A small image classifier, trained from scratch.
Training: 7300 steps, batches of 128, held-out accuracy 84%.
Data: 48750 training examples, 19.2 epochs.
Rows from block 5, named by matrix and row number. Rows with one number belong to one neuron. Each number is 200 + 20 x the weight over its row's rms, rounded and kept within 0 to 999. All counts start at 0. After the name is the row's rms in percent of the matrix's.
# fc1: MLP up (model.blocks.5.mlp.fc1.weight, 1536x384), inputs 256-383
# fc2: MLP down (model.blocks.5.mlp.fc2.weight, 384x1536, transposed), outputs 256-383
fc1.1371,100,177,203,224,161,222,244,195,185,215,223,222,200,194,224,184,200,189,196,207,209,215,233,189,214,191,195,178,235,214,193,208,185,211,206,203,181,255,192,193,189,215,218,203,151,182,169,200,206,186,202,211,219,181,182,190,171,213,231,179,206,197,236,205,183,206,199,235,202,184,184,200,198,206,230,212,197,208,235,228,218,200,211,204,193,170,228,183,182,189,205,212,162,200,186,200,194,244,202,198,177,184,234,168,240,209,194,178,174,196,217,203,192,190,197,218,218,214,198,198,170,193,197,206,225,176,164,200,171
fc2.1371,101,210,163,206,216,206,201,202,190,208,221,187,214,203,196,193,196,201,216,184,233,210,200,204,208,208,175,215,157,206,170,207,235,205,209,197,213,170,177,207,194,207,216,209,203,223,196,198,185,200,188,229,215,185,156,206,214,246,213,236,204,234,184,191,213,206,203,195,175,196,198,184,177,174,200,194,188,232,218,183,195,183,217,184,168,189,185,213,212,203,182,204,195,236,177,203,214,190,192,165,177,190,206,225,178,340,188,178,215,257,162,203,204,240,179,144,239,202,199,197,185,218,165,176,198,212,211,203,165
fc1.1372,095,164,196,204,207,257,183,212,204,181,180,201,192,171,202,215,176,237,190,199,242,220,217,187,238,183,210,186,169,179,182,231,179,223,202,220,191,192,216,181,200,191,184,159,200,206,229,188,209,188,232,193,198,201,171,203,190,219,193,198,173,146,226,219,234,175,212,209,204,167,217,157,210,202,214,211,197,175,223,218,249,188,225,200,183,200,205,213,197,176,228,181,208,221,189,206,210,176,211,227,184,211,229,216,198,196,183,222,184,184,222,207,198,174,207,199,170,177,202,215,223,207,153,182,172,255,190,209,204
fc2.1372,101,205,173,196,216,215,236,183,182,209,217,218,198,204,236,184,196,198,178,203,215,178,187,176,206,177,216,205,200,205,181,205,200,164,199,200,187,208,201,210,196,244,252,216,203,218,168,204,214,242,213,220,204,227,178,199,206,206,208,196,181,215,193,217,191,220,210,203,200,213,238,190,204,214,201,193,232,203,167,197,178,243,209,221,180,178,187,202,181,199,196,200,187,208,192,208,181,227,176,181,190,175,196,152,215,310,202,199,218,166,182,198,234,208,223,209,228,232,168,171,166,209,215,209,226,141,208,187,200
fc1.1373,098,198,171,221,176,192,200,243,232,227,182,210,222,213,218,161,254,179,172,202,174,248,243,191,195,211,202,215,193,177,202,178,189,225,212,199,198,222,194,217,216,210,208,212,186,204,197,200,210,214,221,191,242,233,171,188,203,187,186,217,215,190,171,197,202,208,203,201,189,205,154,218,167,205,253,210,155,213,198,222,185,179,238,179,181,221,186,193,218,206,238,216,219,182,153,187,189,194,173,195,200,211,193,222,175,203,221,194,171,188,213,213,205,224,189,189,196,214,195,180,196,203,206,226,256,218,195,180,196
fc2.1373,094,205,204,205,198,225,170,193,186,178,210,214,181,217,206,220,199,186,203,197,195,165,197,221,174,199,230,198,217,172,231,217,224,203,209,199,230,169,221,231,165,181,213,181,188,194,204,170,209,188,192,197,181,188,180,170,181,207,171,195,192,185,206,185,199,220,198,210,199,210,186,176,236,181,191,172,215,195,196,206,192,199,208,194,189,212,230,221,197,217,182,196,174,206,177,200,198,192,202,223,196,210,184,214,220,324,163,209,163,179,205,217,187,225,234,178,220,205,208,233,215,203,213,193,167,188,192,208,206
fc1.1374,098,205,192,178,208,208,178,180,214,198,212,221,196,186,210,175,228,198,186,167,182,205,208,163,182,196,197,185,209,209,186,153,197,221,227,228,195,200,206,176,185,191,207,242,234,200,172,194,160,229,209,211,189,216,192,178,179,208,200,215,205,220,191,207,219,171,215,191,207,197,203,218,196,211,207,203,201,214,206,184,170,205,244,217,173,188,197,206,218,221,198,229,173,178,200,198,189,230,200,207,170,253,201,202,185,207,201,235,183,225,181,197,213,210,216,227,164,193,192,160,200,237,190,185,210,182,190,205,222
fc2.1374,105,196,217,207,186,175,230,228,225,247,222,203,188,215,191,209,209,191,204,185,200,211,194,220,208,210,194,157,200,202,212,230,220,246,222,165,195,209,205,201,220,221,208,207,172,180,209,176,206,174,203,201,218,216,204,219,179,198,223,188,219,183,182,244,209,172,181,236,202,179,177,211,224,179,189,173,191,210,185,223,199,193,185,177,203,180,223,195,189,227,207,171,223,201,184,175,201,171,185,202,192,196,176,198,217,151,187,191,209,194,205,215,227,185,193,207,171,214,216,210,215,177,217,197,207,212,210,228,176
fc1.1375,110,189,186,200,178,188,160,203,179,208,206,199,239,209,188,216,180,181,164,208,197,216,196,200,194,198,190,181,193,140,184,235,212,211,196,217,224,201,184,177,181,198,205,194,188,167,218,208,199,222,194,236,186,199,201,179,195,199,181,167,199,172,186,228,188,182,213,190,205,215,214,205,229,182,214,201,232,191,191,210,231,201,179,205,172,181,195,175,212,177,214,193,190,223,165,216,227,252,190,180,154,220,195,206,243,179,194,175,200,215,189,249,214,203,214,206,233,191,199,165,188,195,219,178,227,221,216,175,208
fc2.1375,100,201,215,180,182,198,199,198,211,221,196,193,192,168,201,223,203,192,179,207,207,198,217,219,183,211,211,207,209,232,196,202,205,213,223,220,201,199,221,205,204,193,206,219,206,213,181,219,211,214,230,211,221,192,208,203,204,221,221,189,202,194,214,215,207,221,214,186,171,195,225,215,208,197,180,173,213,188,215,194,218,221,207,186,178,219,194,216,212,198,178,177,217,211,186,198,200,130,201,167,182,179,190,214,210,0,209,206,202,190,185,184,199,212,193,221,212,219,222,191,194,195,215,208,196,203,210,191,210
fc1.1376,105,221,215,174,165,190,225,192,187,205,190,165,208,191,217,199,214,210,203,194,208,207,159,211,216,158,244,170,219,210,192,167,213,181,217,212,196,226,215,223,209,184,201,167,168,187,199,197,201,228,184,204,200,196,185,184,185,201,209,190,131,198,195,215,222,197,186,187,191,202,188,181,187,224,203,189,200,192,202,213,216,215,202,209,198,193,200,200,201,182,220,194,173,190,188,204,202,186,202,206,185,184,220,206,206,159,173,197,188,183,255,220,207,196,180,159,193,196,199,184,184,195,202,226,221,205,193,237,202
fc2.1376,100,197,212,197,182,195,230,191,188,200,181,201,208,193,207,212,218,176,189,195,203,207,203,208,177,199,198,204,227,213,218,197,213,205,182,199,186,227,209,190,200,186,186,222,205,194,195,206,171,208,220,192,221,188,179,201,187,223,224,196,192,202,220,212,210,180,188,227,204,193,189,202,190,199,200,189,212,162,196,199,211,179,198,180,182,205,196,201,236,211,195,190,179,193,191,180,192,172,168,199,223,202,207,196,216,0,222,218,214,187,192,209,194,207,187,210,188,193,230,208,187,198,214,196,208,202,202,205,182
fc1.1377,100,184,176,207,191,206,211,198,208,205,220,198,168,190,201,210,194,221,220,194,185,214,206,215,229,160,188,186,196,219,229,209,188,216,202,232,211,200,201,192,205,192,217,196,191,188,196,174,249,177,221,233,225,187,210,165,200,163,201,206,206,198,209,201,212,220,222,202,206,238,195,197,163,203,191,205,156,177,260,203,198,190,199,198,190,141,195,211,161,205,217,195,200,213,183,215,214,218,188,196,197,210,192,207,220,190,205,226,223,189,188,215,197,217,213,227,213,260,187,168,184,212,191,179,213,162,159,195,185
fc2.1377,095,156,219,207,203,231,181,197,176,224,197,215,206,178,177,219,215,218,202,206,190,177,200,205,216,221,156,186,219,182,174,204,205,196,179,188,212,208,227,224,205,191,196,227,207,194,221,210,189,201,187,170,198,172,195,220,221,185,217,174,190,208,170,180,160,169,197,203,179,201,237,208,230,199,253,204,170,210,190,173,221,200,190,198,184,223,210,209,234,210,223,261,223,208,197,170,202,173,162,159,197,212,229,207,174,204,213,244,223,207,203,199,183,204,207,231,207,162,212,218,217,207,190,205,223,194,208,171,179
fc1.1378,098,195,182,182,190,194,210,192,192,192,197,225,209,199,207,165,195,200,214,195,170,202,194,228,205,188,182,204,236,180,188,171,175,162,208,201,211,234,202,201,202,219,183,181,190,203,182,224,247,169,196,202,212,221,215,202,206,189,218,198,206,201,212,222,240,163,173,188,177,194,180,180,202,216,201,222,203,255,181,195,211,209,175,213,185,203,177,188,222,212,225,163,202,161,211,205,232,191,185,242,200,195,191,199,174,200,212,245,213,209,162,231,205,217,172,180,205,188,210,197,208,191,181,205,198,202,199,187,225
fc2.1378,100,226,160,196,184,178,196,206,205,184,208,234,197,242,216,178,192,169,202,227,225,200,186,193,205,186,205,193,186,181,204,204,195,190,201,171,235,190,212,187,161,189,196,236,254,213,194,188,198,237,165,192,221,208,194,204,198,235,157,207,167,207,207,198,192,195,226,204,193,178,233,222,193,201,195,193,229,184,190,197,178,218,205,170,195,229,222,214,219,219,189,223,188,199,229,192,176,195,193,201,231,199,221,180,182,268,191,177,200,171,241,190,192,212,217,190,256,202,202,215,232,221,228,190,172,175,204,155,199
fc1.1379,097,214,181,219,177,210,190,195,229,181,179,204,231,218,198,206,207,202,215,154,169,195,211,190,185,237,201,173,210,207,223,164,219,156,192,200,181,178,186,207,188,248,221,235,239,197,181,207,205,170,226,235,184,220,188,158,194,194,235,209,215,198,192,231,223,185,193,186,176,212,207,178,201,227,209,175,208,240,176,192,214,217,174,206,207,180,188,209,228,181,216,202,190,232,228,198,208,226,201,219,176,193,227,208,244,201,187,214,221,193,205,230,179,186,214,196,202,214,160,163,205,225,211,191,197,209,213,214,189
fc2.1379,103,200,201,187,197,215,201,189,180,178,223,189,209,231,168,186,170,191,195,208,207,187,196,191,232,210,209,239,175,187,195,192,179,218,243,206,208,187,174,202,171,223,224,195,190,190,242,205,209,211,220,187,200,168,205,202,235,210,205,240,218,200,183,205,220,187,185,202,212,186,183,180,169,186,169,187,200,210,213,194,198,188,208,210,211,198,208,211,170,197,221,196,178,182,170,221,181,206,184,169,201,189,207,158,198,247,195,192,199,207,176,197,194,215,185,230,234,202,206,226,190,189,191,201,206,176,168,245,196
fc1.1380,109,195,218,222,170,203,182,208,195,180,217,185,221,237,201,192,198,186,211,239,221,227,225,195,177,179,196,234,217,197,171,190,210,201,204,192,198,204,189,210,215,178,224,181,205,208,212,213,197,198,208,211,197,205,233,198,278,232,180,221,199,182,179,197,223,200,155,196,212,183,195,194,202,209,198,193,150,216,178,142,174,204,183,180,200,185,216,189,164,218,224,157,221,222,228,200,215,181,223,191,199,178,184,156,182,196,238,176,221,211,211,212,230,174,194,181,197,163,216,201,198,165,207,185,217,178,179,224,174
fc2.1380,104,238,188,220,232,215,186,200,177,174,194,197,175,192,180,200,189,221,195,150,188,164,183,211,183,184,181,213,176,201,182,192,196,187,179,187,186,172,204,191,177,214,212,222,200,207,202,187,202,243,206,173,191,210,183,172,159,203,168,194,217,177,199,190,199,212,190,193,185,192,223,216,206,193,197,220,185,202,185,253,204,207,213,214,183,223,203,189,204,214,234,212,182,204,171,197,200,219,162,167,202,199,230,197,200,384,200,199,184,185,198,202,212,183,219,195,194,197,202,253,210,214,210,207,172,191,205,198,200
fc1.1381,094,209,233,183,204,206,166,212,156,169,200,222,213,225,170,209,213,216,204,173,228,185,201,198,219,219,167,203,206,198,192,197,158,175,211,203,181,213,179,169,221,234,197,223,155,223,255,217,226,185,214,223,210,200,188,195,197,225,189,206,233,207,210,232,185,231,180,212,214,201,188,179,200,181,196,202,209,182,239,193,214,195,201,225,196,221,208,179,201,178,212,185,203,227,196,210,192,196,182,214,210,185,169,185,214,212,196,225,212,175,199,212,218,235,212,220,222,201,188,185,201,190,199,199,224,203,192,241,198
fc2.1381,104,200,169,211,207,200,204,221,229,237,211,189,206,203,198,191,192,209,230,202,189,194,172,194,209,214,223,226,184,202,193,199,190,199,230,196,194,189,183,213,190,200,137,224,204,181,190,170,195,221,211,199,201,186,202,198,232,229,208,225,194,210,172,189,185,171,202,191,211,246,208,218,210,183,174,197,208,207,203,223,201,218,193,190,234,184,198,220,194,186,201,208,208,215,210,174,196,216,193,172,195,203,217,234,196,414,190,196,227,188,198,216,205,215,195,191,212,189,181,234,181,225,219,184,211,159,175,172,226
fc1.1382,099,166,193,204,212,216,240,186,191,208,183,193,190,205,188,190,196,196,198,207,173,183,213,159,200,219,191,182,179,199,199,200,142,224,227,179,191,219,219,234,209,187,196,185,148,190,209,199,189,205,190,180,194,139,214,219,185,194,175,211,193,163,215,195,237,195,184,199,225,166,169,188,186,184,220,245,209,183,224,227,213,194,195,183,235,194,197,228,204,189,196,201,175,194,189,201,217,215,188,177,229,220,169,172,185,199,182,202,139,171,199,215,164,230,196,192,215,188,181,196,193,193,230,171,224,224,229,178,203
fc2.1382,093,223,169,208,191,163,180,229,207,204,203,214,219,222,206,190,209,190,208,190,193,198,216,208,195,201,211,172,191,213,199,206,219,188,197,201,197,203,214,193,231,180,190,214,184,189,215,194,200,187,189,214,218,213,205,194,204,231,212,193,194,228,176,203,208,203,229,204,212,183,151,188,191,212,189,184,196,220,180,192,212,226,197,218,183,169,231,231,176,193,195,191,214,184,224,197,184,185,187,187,189,185,241,204,231,271,260,184,220,216,179,191,201,196,214,178,193,235,220,179,197,224,184,189,191,204,198,222,185
fc1.1383,105,211,194,173,172,212,229,176,180,188,200,197,201,153,205,206,206,197,202,207,198,194,209,216,195,207,198,220,216,212,211,186,209,198,191,206,216,205,173,168,233,187,154,207,197,208,208,170,229,184,222,194,193,225,186,212,210,185,196,172,214,220,183,185,167,177,236,200,196,232,231,231,178,192,216,208,184,225,187,205,219,202,189,215,219,219,210,195,202,226,205,199,194,189,243,199,173,193,233,159,192,190,209,211,222,164,161,218,149,196,190,211,218,187,196,189,178,198,180,187,213,202,217,190,178,220,188,191,185
fc2.1383,095,213,211,206,200,182,179,193,216,201,182,209,184,213,232,209,211,149,193,186,212,192,196,167,192,207,220,184,239,189,185,224,206,185,200,195,185,202,237,181,206,199,221,241,192,173,220,206,221,219,238,195,205,188,233,190,196,221,196,190,216,207,196,170,159,208,180,185,188,179,223,174,203,204,198,194,202,210,217,200,197,227,201,180,172,187,194,205,228,205,207,187,202,204,174,214,226,168,176,207,192,196,240,193,191,81,215,209,163,177,195,169,198,239,188,186,206,206,193,184,169,210,184,197,205,198,178,197,212